config = dict(
    train_examples=39062,
    layer_scale_init=0.1,
    width=192,
    positions='learned',
    final_lr_fraction=0.01,
)
Rows from block 3 of a small multi-label audio tagger, named by matrix and row number. Rows with one number belong to one neuron. Each number is 128 + 24 x the weight over its row's rms, rounded and kept within 0 to 255. All counts start at 0. Numbers have three digits each.
After each neuron's rows are labels from the 100 clips, of 14848, where the neuron reaches its highest value: "peak on" is the class under the peak. Only what is clearly more common there than usual is listed. The data: babble in 24 made-up languages, each with its own sounds, syllables and stress or tones, from a formant synthesiser. In brackets: how many of the 100.
# fc1: MLP up (model.blocks.3.mlp.fc1.weight, 768x192), inputs 128-191
# fc2: MLP down (model.blocks.3.mlp.fc2.weight, 192x768, transposed), outputs 128-191

fc1.471:165120093132153139114129122157125157161127097135125172136152117139156134135173148100106111155081145104129115123097063149152138136141123127093108125132137136126146103131124132149156126131104128
fc2.471:163132132099161144130129151144168102118090133122128116138097143130178124128119097128121143099130158128140157100129130123111095120118147149133128100090135100134122169140070146111080100114141183
peak on: /ʌ/ (32)

fc1.350:151134142171131131101141147118147139134127127128123104116140121186127123128115150090137152115112176107146131147125151177128198130118129116078097139076111120113139089141124103129134128161105151
fc2.350:158128118127151147106119115159153104152135090107121182140114125101094137114132083154089135144116140162072124098103110076107088142129137095139115111126107160146102135173121094110128126127134126
peak on: /ʌ/ (67)

fc1.136:125121193120126158167134148179145127122153152140189151090110109164127104167118121156185145116139126141128158103145097139131119142131120105156125118097107125163147131127131075097075157098153142
fc2.136:153136063099095111196167127132120084125098123140096107158131095098133113130104139104108079183142113145137104149094190123123145103065111176117112129147138154135121126125122142123127089143138128
peak on: /ɛ/ (61)

fc1.182:114151103065173119111145126127121145127138116141129111131120126169112110118158138103128150113123108145123155131144135142127142142123110116132118088180117141139126134153129155070136156089132193
fc2.182:145149124172140124112097122131112143120151123103108129146137169162159138175141138132090129116151185142146130105133117114173125105092110123102158124146192160141137124128124134159169167128127088
peak on: /ɔ̃/ (35)

fc1.700:144159116125122150145126126140154144062121121116143092158150091105127111128145176137106144078119119084054143117120114104167113108140152102151140147128137167165095156151129133122153108129127148
fc2.700:131123108144157132147127131173107132160122129069128167159131160114142128093102137124159112116108073152146141126080147118115149124150083137162133157136138084129133124088125156168119094110130113
peak on: /ɛ/ (31)

fc1.506:115124146107109168109193141125128155137112119089140123133108099120137185144130161132150125118169110141095099137145108145124113180114099127159115147149105132095098105144124080139130173122128132
fc2.506:131121161121133131119136142131137134146111121119128129108100105115117160146093129135119127103121069117142059167128140161123118188090133147136131152144123107136112132127118139156146097173160149
peak on: /s/ (83)

fc1.310:135110110144150137146149087151124087126126111128103126121126127108124177124124155147142101077087162138124131144116118144147130147126117103146105120129135139136062135131149126135143133153141126
fc2.310:129121128093136142131132148132107133081112134154159151123128094127150108118126130119108145138178097117138093118110148095104140136104116096114114101087139158149101093145120130072125122132143168
peak on: /s/ (29)

fc1.704:160137166154120167131148103130109155095134144098100153169111115157135121118112124089111150118099138077138130165138128129117153132125131129147106157088114133136169112128138083139114119123108139
fc2.704:107123127097147138099102127116119124166094115128120129136104140078118178110157141116103104127131129148128142099086137111109111147148149108088172120140153113133129133127101169104127155115153168
peak on: /ʌ/ (88)

fc1.619:082095153144100140105128136095187086130137143131151139127136136156127148117125150193131120144142078128086090080121134128122160123133099107128137151118117138128145119111111120167114100146111129
fc2.619:150133099115125109146133101167116124098155121123107135152144111116110049155130079131077139144117132161132180128162119156128137129118143144146138140139176145113073134117154140127118102118120114
peak on: /ɛ/ (25)

fc1.368:165136117103108159135109122133109110096128166154097169174113174132135105103120163131176107157124131087102126124135091097116141109124129163157164106122109134110126113132147103137124131105155128
fc2.368:110126124180107133113120123112126156194148101103134181106095160095142077103102140129149107130109143126128132146136145130102134158165146108133169109131124147087148149130145127121080120123106073
peak on: /y/ (100)

fc1.649:149127144128136157121149130132142092127150115141083128127082150112131153099129131147129106140111162126129144144119127075158180142123175128102130098143122061153117179142095132158128137113138129
fc2.649:100126095152127111117130094152101158122111159129134169133121130134155172106087134125121108120119119119123109135129128128125141119174131157157131121129151145088162094096122159124112120120124078
peak on: /y/ (65); /ç/ (28)

fc1.89:133099133088104117125175135084124056112142129154148131135169078177130128130136130155158133114140117140117122075122093123130125186129125079132129131125131149127132146138128118064149119086126099
fc2.89:111135144136150145145106158162138146122111158123126120123126110075149195171094169122131132133158113125118117154163118145116126096148124118100112165099133136107115111132117113135083117120122191
peak on: /s/ (83)

fc1.364:124100119202167164125112131141126166105138155137142139161130145167118122112142130121144090079145127079140157144137129147107118136124149114135115136151120112185136137095122115156137089128103144
fc2.364:123138152146128079094131148090132126161134129119156136112119084102112172107126121145134120129136123125164119129120123118114150150139120136100153127129119105084128070144101120097121144113099151
peak on: /ʌ/ (30)

fc1.313:110119130146122173140173128132137154105117164103064144170109181125121163126147127134131114156144177133140113110104144122122173155097104149112137145140126108118126129128122156117132136111137131
fc2.313:123175158108171115122116120124118101102101113167093120131168109125141103128152127092126131131122122111094144160151147124162132141145127098112119116154133127136137132076155067075140136091130122
peak on: /y/ (29)

fc1.710:096138125133119126167114107153147095095075169135150131136112152114118120088128102125112141144111158116104106141106106138126126133109180128125130115141174164130113113125136130124153121111157139
fc2.710:132127130110144122108154113108105185141167114163125110136105131109140108146116118118129140088153072134133141091194176093102130148137119143138132154112113135138151120118077060121115138158091141
peak on: /y/ (53)

fc1.393:174082089108148153178138100125119090130101163161155101149143146133130121107117140135118090114149137124132121092124134128108136143140118172125105103125111111172106142105111102166142109107133141
fc2.393:134125096113128147043112114099094130170133148104125146132130105144123093113080129137114122127170126122115075120149091144173174125111119090104140112164161144076112135141130131160133149131176147
peak on: /y/ (58)

fc1.178:166104121112093130086128156111099089146076134117154160128119127180135189101126146141130150134142139134113120109118144123121122092184156113136124134140136122108162130128138128074164164116120135
fc2.178:156126133144143178143134098120165163111180143127125074094165121079117084156121124112126128139093087140125092134144113131132116181111105155124119117124154116149071125117117128127097121141106116
peak on: /s/ (37)